Weights of a small self-supervised image encoder.
Model: 2.3M parameters, activation gelu, patch size [2, 2], depths [2, 5, 5].
Training: soap at rate 0.0034, 4600 steps, batches of 128.
Data: trained on rendered dice on a table, 145000 training examples.
Rows from block 6 of a small self-supervised image encoder, named by matrix and row number. Rows with one number belong to one neuron. Each number is 128 + 24 x the weight over its row's rms, rounded and kept within 0 to 255. All counts start at 0. Numbers have three digits each. After the name is the row's rms in percent of the matrix's.
After each neuron's rows are labels from the 100 images, of 14976, where the neuron reaches its highest value: "responds to" is what is common among them; "patch colour" is the nearest of a few named colours to the mean colour under the peak. Only what is clearly more common there than usual is listed. The data: rendered dice on a table. In brackets: how many of the 100, against the usual share in percent.
# fc1: MLP up (model.blocks.6.mlp.fc1.weight, 192x96), inputs 0-47
# fc2: MLP down (model.blocks.6.mlp.fc2.weight, 96x192, transposed), outputs 0-47

fc1.126 094:111108121151173127099152066120093128126090109151158127105147111145118126092125153110134172159126145097106143154121113120161133112133131109115095
fc2.126 100:142131178157175154150093168140155156113132142118113130149096180129134114149156109151146125142117117152167135101175143128127139196118155151109114
responds to: dice: three (67 vs 33.6); grey die (48 vs 15.8); yellow die (37 vs 15.8); black die (35 vs 15.9)
patch colour: grey (82 vs 17.1)

fc1.88 104:088153079114108149092109132164094154123134090143175145149131136087114132157144137139178082153110103118121146119138127137183151145134108131143106
fc2.88 109:171089155123113105104172122112105121132134158128101110095165181183105064119137161137117106121131144164137119113135163128105127111115109116109114
responds to: green die (72 vs 15.7)
patch colour: green (54 vs 8.1)

fc1.6 109:121153139131078092126118087094109128111099133123129130092137118117109127096101090163093130095102117145057137146139087092131178127102105127118127
fc2.6 117:129099172093154118101142120162137103116110101099142102125128127103095095110123150079134085118174128155162107125098101175125096134092115106120098
responds to: orange die (85 vs 16); dice: three (73 vs 33.6)
patch colour: orange (71 vs 3.1)

fc1.13 095:132115152096148143104123119152137110111082128175154105141137169089180113085147102101155084078142106151156093140100122092136135149110105090135148
fc2.13 100:079156131159124117113142103101121135124142146058117101119101093152115106132136174139089148139133170145108154096142149128133155110110137151131145
responds to: dice: three (65 vs 33.6); teal die (58 vs 16.1); purple die (50 vs 15.2); green die (44 vs 15.7)
patch colour: green (51 vs 8.1); cyan (35 vs 3.9)

fc1.10 099:150093100131181120141149136151118078121140163092105093102110141139142090117148126167134076104132122148138115119113157121107129131112116112117121
fc2.10 115:157151115116143136126082149109118167103063126149120116103082119109144135151105136100152171111164138105127119105118090168122105111142125132138164
responds to: dice: three (72 vs 33.6); brown die (68 vs 15.9); pink die (43 vs 15.7); white die (34 vs 15.6)
patch colour: grey (37 vs 17.1); pink (35 vs 7.4)

fc1.152 087:131123127150099116129117114127135181152130159140127122152161166170149119091162083147144116113090140121155071165156143109120171172144126112109118
fc2.152 088:136136103094123127137200125130116080120104108097125130120114128121148116153100154140136152102169118141108162079125111094146080112111116115146156
responds to: green die (99 vs 15.7)
patch colour: green (62 vs 8.1); black (31 vs 13.1)

fc1.164 102:159143123100134116095073131127108104169148170128122123121150105108117141157100152118149162185141111185101156098146112139092157079110140131129137
fc2.164 106:117088127138124130115190109124098166103119114135143136121121155125108104125142128163090127102140126090127089108127115119136094115133130113091134
responds to: red die (79 vs 15.8)
patch colour: red (65 vs 4.1)

fc1.31 083:099141136124143123121129130113133108117130138076131095141135120111149101125110136130156103157109138155112131098157134129114132166105120112117120
fc2.31 091:142138100155125154142167146133168119120127113113145082154143179139113189129125175143088136116101129146149107108125146124120132104173129151124118
responds to: dice: three (61 vs 33.6); orange die (42 vs 16); yellow die (40 vs 15.8)
patch colour: orange (35 vs 3.1); yellow (27 vs 1.7)

fc1.168 088:142122135120182155130168158132105122168125165191137123114107109165148136119071103109125086131121129109152116118084117139158089116130124161128145
fc2.168 096:116113119123086117114165165113109102115153133105130111156131151144144128118180125191119154083130120161162135133128127148119157134123156133176122
responds to: blue die (93 vs 16.1)
patch colour: blue (85 vs 6.2)

fc1.186 084:151102145158122144129115150079164139139160116121117142118149121147181160125133120163134122126112151137182144136153106102138172121119152189104130
fc2.186 090:140148117133160114129135136133110127118100113155139149130107157122116103152142183124182117114114104120136123121121152143128119092112134091134117
responds to: black die (100 vs 15.9)
patch colour: brown (74 vs 28.9)

fc1.100 118:097106131155084096108166119131113152139129116162129150115170116113103130129131099154163112166104120133132129123154107149167149154130128167165107
fc2.100 126:150081143111124136129144165108104140081112100158066112168133169135119114163134157152124126107154165127104120112152115113130106072133124092120081
responds to: green die (100 vs 15.7); dice: three (66 vs 33.6)
patch colour: green (52 vs 8.1)

fc1.144 087:161161168116112145149166126154119095133089116130142138166104117110143104132128096113110105131158149153153146159117085106141166107126118159112140
fc2.144 092:112144129149141134081085126148156154163121132122130131131139122129130134096138153152132136109094130119150126093121137179115188132102076098126138
responds to: brown die (72 vs 15.9)
patch colour: grey (49 vs 17.1)

fc1.77 102:151138092119159124111118147132120111150126130103144156155069102106097119164160172180118144123098181123126142123128115112106130125170111123141088
fc2.77 101:111114149167091115100158109148161177117148111122108143146135075152133151113097072133144122132143088111151076114111112111110144122106130112129100
responds to: brown die (41 vs 15.9); red die (36 vs 15.8)
patch colour: red (35 vs 4.1)

fc1.102 097:156147083138124131088075138136128131178102149127103143117160105095181123119104163078153145174146124152160131130120134094103148148125142139147149
fc2.102 084:172181156110165107125141124104119158116138150128128136109167139128143140138117117156139137144153095114133125181098067109139128092104114130139150
responds to: black die (99 vs 15.9); dice: three (77 vs 33.6)
patch colour: black (51 vs 13.1)

fc1.43 101:099137115135136104082103120116082132184113105104128081129144125148107167107111112157112155170135126183145140116138151133097155113144148131095133
fc2.43 094:142115124140128130171149105174155139144131132088150148142160147092119126149154131104159090109116138115119114117095164155156124127125085182175116
responds to: red die (91 vs 15.8)
patch colour: purple (25 vs 3.6)

fc1.63 107:153116132124101129116105110139162172141104142071156137105158094169154092141096152121117149122119156117086105140104164135100166124143123106125119
fc2.63 103:096151148161152113176079118133148088121141126142130144165106151113086148149132123119151107130111122153135150117165152118125100120120148158133123
responds to: brown die (72 vs 15.9)
patch colour: grey (36 vs 17.1)

fc1.116 107:096134127127116131109124165103106088115131131101102120163137154119145099109152179104168129142141101127135147065136120151090190156141109121142116
fc2.116 109:161141147145092128131131106093094167174119173111109117063111109118111102147113101138115154095125191135088157145150112085154136097122113137103100
responds to: dice: three (76 vs 33.6); white die (70 vs 15.6); yellow die (57 vs 15.8); orange die (35 vs 16)
patch colour: pink (39 vs 7.4)

fc1.119 112:142118118132055111113142130048109133110128112088146098110092154152133165119108103167101116125122145112139105159133134154106131136092121111127119
fc2.119 106:155143124149150099110152091105108100164123127150150096149151113143129142095094132110150163101116116108149151151109125104104088107137127160176117
responds to: brown die (55 vs 15.9); red die (52 vs 15.8)
patch colour: red (28 vs 4.1)

fc1.21 108:155173092134126147122139124102149132105098108131076159108100123114125129131129156118173112105188171111140094094159130154133144071107096170131130
fc2.21 098:114079127095145177166149107153103126127143176106146084115108104117128141113118158094140134131154135133124100101103146138120101113119102086103101
responds to: black die (91 vs 15.9)
patch colour: brown (75 vs 28.9)

fc1.133 081:137148126126130132159129122128108159136145121096134117169155118124158116140131120169144146124139129167157161076111156099182118136164119108114089
fc2.133 086:129127167148130118119184104153107130153129145138124148141103130123106124139095083093175102147156117148115129130109139119124132132102116127114096
responds to: brown die (92 vs 15.9)
patch colour: brown (66 vs 28.9)

fc1.162 101:129166113121135154168121153109107141143126107116108114103142163134146072150074132143130156154098136156129116111127157127138084128143133114128121
fc2.162 094:120113117121107124156127128125083124147098095094136111187154088109160159139119089140105107099136138163120118137076099136124162139151117118111107
responds to: brown die (46 vs 15.9)
patch colour: brown (60 vs 28.9)

fc1.59 106:151088121176130157128155078141174146105130147114139174132147140179134112130079101111119147144113152185154100114143171133177100112130144106126114
fc2.59 100:138133094138154121157079158153139149152109129134185115109157077101107101140174123090129137097166078126124174131123154139104121115123095123141126
responds to: dice: three (64 vs 33.6); green die (61 vs 15.7); yellow die (42 vs 15.8); orange die (42 vs 16)
patch colour: black (48 vs 13.1)

fc1.172 095:068094131136144123129074163168153130170109095175166097130140172149123118152107115062120122148138152109140128148150084077122097132134125112122173
fc2.172 098:175158141123102152120153109075152137094164147103089134122105087126123153118177123174130159119118115137131143131122172162149156116141126136132112
responds to: dice: three (71 vs 33.6); white die (38 vs 15.6)
patch colour: grey (45 vs 17.1)

fc1.145 094:124121131098091081120128121112090125148100164088136149142150114113117132126102157087118137152129153121175103127119129133191140081157112136143122
fc2.145 089:149106146148126138117122084165184110149074138125158094129141120121105131112108137128133120131095108143120120103183126158103112113125125123118154
responds to: red die (87 vs 15.8); dice: three (62 vs 33.6)
patch colour: red (49 vs 4.1)

fc1.158 106:113112178140102153117111123133089129126094144110136119138135104054125095091134127134138172147106177110149121119165113119123139104121158122136127
fc2.158 095:114155056143143109147133121140177131088150141152094099169112106191145149150167084118105125105157102151137132146108135133153131129145124148084147
responds to: orange die (50 vs 16); yellow die (48 vs 15.8)
patch colour: red (71 vs 4.1)

fc1.48 106:160105163154199127118128126116186146141097114139132131139116140116129092109134132117136133146134134164119129114041139171105102117134148127127119
fc2.48 096:125090152156175147141105087136119138146130157167115081161138163157155159174149105135165137130153137112114112102127154111128142114129141118124145
responds to: orange die (46 vs 16); yellow die (43 vs 15.8); blue die (37 vs 16.1); purple die (36 vs 15.2)
patch colour: blue (35 vs 6.2); purple (34 vs 3.6)

fc1.166 103:128116153136150143153094088118132173147138084090151096153103170097148143144126145116132137138146143125138128124133102112120135130127131078082128
fc2.166 099:171110135143121145114103193111148110092121140194085098116196133141103118093156095136124110129141112121098125094149139109131076133118094127128107
responds to: orange die (92 vs 16); dice: three (65 vs 33.6); yellow die (34 vs 15.8)
patch colour: orange (39 vs 3.1)

fc1.14 114:089126152164109134148152163136168140138103130159106115148165128083104120120107121167152123169096142153143119109136111128143133127138122136152100
fc2.14 106:134073132124111096116123124117118156125119123144110167141134137149121157154115144171114159122115116139137138150166135153102117060133095100140098
responds to: green die (100 vs 15.7)
patch colour: green (62 vs 8.1)

fc1.9 111:133110116077103160135143111164087177141106151132129133098117146133141111173093121150147127110124144165110118144156144096143131138080150099103107
fc2.9 103:106141131157097110133091098103109106124116168107113110099139119107123118096125147134122165144133124112136169109112116134125163137129106164134144
responds to: brown die (54 vs 15.9)
patch colour: brown (65 vs 28.9)

fc1.177 106:141125133078166127141087168141138154108143129115144086139156162100128149104113132120143132139087190118113137139127164108135105082141132088119153
fc2.177 110:103099098174106168160132161137137103133127136119124165112140116169098106134120155143117104124151124184116119112162104122129102165095124147148094
responds to: yellow die (74 vs 15.8)
patch colour: black (55 vs 13.1)

fc1.123 108:121112095127131134135108144130111151089164153142133156091107158120166156173146139127103113116139121137157175151136110098142126146135133113170105
fc2.123 096:150141154145148134093177113133157112156105099144116123126130090153113150122130127150136150159128109090130110110090116104146133157131133074142128
responds to: brown die (57 vs 15.9); black die (49 vs 15.9)
patch colour: brown (70 vs 28.9)

fc1.46 099:107094135068139110151121142117112110075113102131166157114119179110106149106132191159120133137102170138140103094133135152156134166132141149180149
fc2.46 098:171131138164065150115121117087095124126084142115124126138136117122136133139105095088144071163179113145132128114108125160093118122049126123096127
responds to: orange die (67 vs 16); yellow die (34 vs 15.8)
patch colour: orange (44 vs 3.1)

fc1.108 102:175097132124117119106130126150131115141126120119152102149109114095118129089123088141151135125137129104136164084149088104139151130082128144119098
fc2.108 129:122063109097128119141137139093124167144147156122079124124122147112167124156123159156148134123130120133090185112113183146162146073130132139131138
responds to: black die (84 vs 15.9)
patch colour: brown (62 vs 28.9)

fc1.157 098:163093143090123156078110147163118130161147144148114127095144118073145070084132126078181084128160094096121158139161073128131143147105120131164114
fc2.157 105:102108091131122140102150133130117137096133153114104117122088144133111167097143111125194136142097145111079129117138135164088120073116120117109133
responds to: dice: three (77 vs 33.6); white die (63 vs 15.6)
patch colour: pink (44 vs 7.4); white (27 vs 2.8)

fc1.41 084:165161089140107107109127174076103120115156168123123149120125135102131129126120160156162135123162141160148127137117148093139120183158121127121121
fc2.41 079:151082127156166126178121122139154155118174131123093125129126138171180135133140125157113110136149159143136119148104111154140136140094147134094126
responds to: black die (100 vs 15.9); dice: three (61 vs 33.6)
patch colour: black (45 vs 13.1)

fc1.3 097:144082094110148102128161133151099123128126112134139119078162092084149160150135123107121130136162085155098116099132106103157150116084135185134119
fc2.3 083:123121156132129152112146149080134114142193134127093119118094129158131091098097114162125119139167110119177095116123138101132176161134145094120115
responds to: black die (100 vs 15.9)
patch colour: brown (63 vs 28.9); black (34 vs 13.1)

fc1.33 083:158114143129131119092141116154107149098153121135147132161110131115097150145125107061119144142103144107187153140153094070140148146109134052091113
fc2.33 085:098150143160142118119152147123156115147113111164120134117111137145118136110165102157119152106131132135106120117119183153147113137149115206166144
responds to: brown die (51 vs 15.9); red die (41 vs 15.8)
patch colour: grey (50 vs 17.1); pink (41 vs 7.4)

fc1.82 111:124089137078087129167146140115125143095129122145143133175140167145112167131123135204115106126101179102151169140142153113121162163112102081131139
fc2.82 104:150135131149134163153147124148099118150138142131160148087184130116096115152121111090129141162141094139127089108074142152104096152119117141085104
responds to: orange die (99 vs 16)
patch colour: orange (70 vs 3.1)

fc1.179 099:147108141103152164137131125192149122092143159156099137143103136125127109084132152124127137112100104114103132143149108105166155167076068139148113
fc2.179 102:111132090128131112122132132070122128150131089087114120118124155158119175160153122102130117151137131160114129080130122104104126087124160133148105
responds to: green die (53 vs 15.7)
patch colour: grey (40 vs 17.1); pink (39 vs 7.4)

fc1.38 101:172094149120112166132144121178124114114085127122143118112110098133119136088127105147120136127126093157140120163118154139136147089130161133147101
fc2.38 088:097175151138130122128113124118090165135127139130146103145130144095132113124123097126158116103137148058115125150152123131139171110142089143100133
responds to: brown die (55 vs 15.9); red die (43 vs 15.8)
patch colour: brown (61 vs 28.9)

fc1.188 089:144123169109091143154069115126112108120084103121124131153153115085143119134138152134114089162078110177128123129156125108107151149088120146141153
fc2.188 085:149141122080138102135159143146099098170144128119138142131166084130122096160080129132104115089130140103154144153116168104141128108156113116129130
responds to: orange die (84 vs 16)
patch colour: brown (82 vs 28.9)

fc1.191 109:128168089128150121108130120125122131138151152129119131127128127117164140118128122146130097111189149121133141130130111087160087121089111115108148
fc2.191 106:186092185131135107136121133102128163124148132139112101128154147140125131145155133131085136159137136132119100083076154145117104128159177149115124
responds to: black die (72 vs 15.9); blue die (35 vs 16.1)
patch colour: blue (28 vs 6.2)

fc1.178 104:158122153143158154159082109092135116106115085113133097138096137125126156114161121124132089139141163172084155115140185132156111146134154117126135
fc2.178 110:104137149117144149133160066142126136127128119115132127156100119124065117121141118119113149146102124116179120139132100186109125102129093109153140
responds to: yellow die (48 vs 15.8)
patch colour: black (100 vs 13.1)

fc1.68 104:146141106179125132119142120124088170146144083153131131111136078127145130121154143134159134181127125119102112114066128151102156123102113155132153
fc2.68 090:123132089114131166129158093123161096130111156127123160109136128108142146122129085142124125142152130099142089141124122094118089105105171114136083
responds to: black die (100 vs 15.9)
patch colour: black (40 vs 13.1)

fc1.45 101:165170110123107113107125129126119120137110109118148103114123146101182150139134108093144114126102071101126148144157096111151141129116175136139131
fc2.45 096:133112181142152126166161128104114123086094126142113132112108143175111123157117133135142151157142145164155111107096147165149153116105144119146106
responds to: black die (93 vs 15.9); dice: three (69 vs 33.6)
patch colour: brown (62 vs 28.9)

fc1.184 092:170148143140178111130105081108090104109095122138088112096132126101118126098115118149144117127128184157099120141108117108142148114123129148100158
fc2.184 095:114116149105065136135132144142171162150114136091156160119129181128165112154136141158138148135154092123141125087129134141145141153112110114132103
responds to: pink die (69 vs 15.7); dice: three (63 vs 33.6); teal die (40 vs 16.1)
patch colour: grey (46 vs 17.1); pink (41 vs 7.4)

fc1.112 089:135155144134156128127108152118145140164104129128121144116149108100143105137125096121117165074138140153182090129146119162130119105157145149153094
fc2.112 102:142103114109109128158154096078108103103108110095142086151096147136131143136106161097176081139159103132101173121100172088134140128098107110102151
responds to: dice: three (80 vs 33.6); blue die (74 vs 16.1); white die (40 vs 15.6)
patch colour: blue (69 vs 6.2); purple (25 vs 3.6)

fc1.156 117:179157156116101144162121108119130164118124101130128123110094113120142129100117126131132134127167140087119134104130112162140164151088140106142138
fc2.156 113:081104139087138103124136132152156082112184119141104151161131115123125153129132112126166126147128108121152142172144116107147071101138134110139113
responds to: black die (62 vs 15.9); brown die (51 vs 15.9)
patch colour: grey (58 vs 17.1)

fc1.137 091:146130107121153123099129083133142159141130161135092125123126128119146164132119144152117093151154116152102173062186140116143124123118160172131158
fc2.137 083:098124140096079139160091136121144130128133109142129118136133071121092097125118150122130150122117147111161137168105149144106152149114113104144128
responds to: brown die (55 vs 15.9)
patch colour: black (48 vs 13.1)

fc1.22 080:144087140084154180138125130107159132110128136133144125131079166149171153114094143150108145126140128156096129129130107108091134158142146077117116
fc2.22 084:155150138122100087110118136113137102154120142141131112136118114127137084113144080137136085139124159149155141121153111142135096088091081146080090
responds to: orange die (80 vs 16)
patch colour: orange (38 vs 3.1)

fc1.44 102:101113119102083084105171137094114160168123146088146178107097111157096119159148157141127130137145124136132138119151108132161120111161112120107123
fc2.44 120:153112144121109118125091109139129133112135097095132099190107120115114170143130097074116116160125139105140146112186168127076138108142144160140123
responds to: red die (69 vs 15.8); brown die (43 vs 15.9)
patch colour: red (35 vs 4.1)

fc1.147 091:178149155115085134128123128135103162169086097084111155114120096144112116126149112110142140127125096132102106118098142122126125162117099140094109
fc2.147 081:139130124139145142119143131119104095162120158107170096130159130114143089167096093126124135130178128101174143136160111136142109130126119145159123
responds to: dice: three (83 vs 33.6); teal die (79 vs 16.1); black die (35 vs 15.9)
patch colour: green (69 vs 8.1)

fc1.64 083:079153178133129135115116126150133142145142156117090142125116143074165122098073066114164173129127082083126136145131118106135123154112150110149104
fc2.64 085:194140152136121119120102151108131101110104132165130078127111190201112130132177124141116103153117122121136099134126120129159143130097137128182129
responds to: green die (56 vs 15.7); teal die (54 vs 16.1)
patch colour: pink (46 vs 7.4); white (36 vs 2.8)

fc1.90 103:155153114162119131137170096151142132131134134122159111118105198161129087113148148133135137165149162091151124139139129111129088098105149119122117
fc2.90 090:104158156062159132185082110132136122142106133096106112109124127127129148148148090122132144090157105160132180109147143140113112136140160116143162
responds to: dice: three (70 vs 33.6); yellow die (39 vs 15.8); brown die (38 vs 15.9); green die (35 vs 15.7)
patch colour: brown (75 vs 28.9)

fc1.71 093:150159117143121156159116136095134113108100164162148086094171162139149139126128158121134150125097117140091149129114106142127099074145123168099115
fc2.71 088:137108136089114119099112116137119084120116146092134127193110084130076137156115141146111136141140129161103127087094146108076163154154086126148166
responds to: dice: three (66 vs 33.6); black die (49 vs 15.9)
patch colour: black (32 vs 13.1)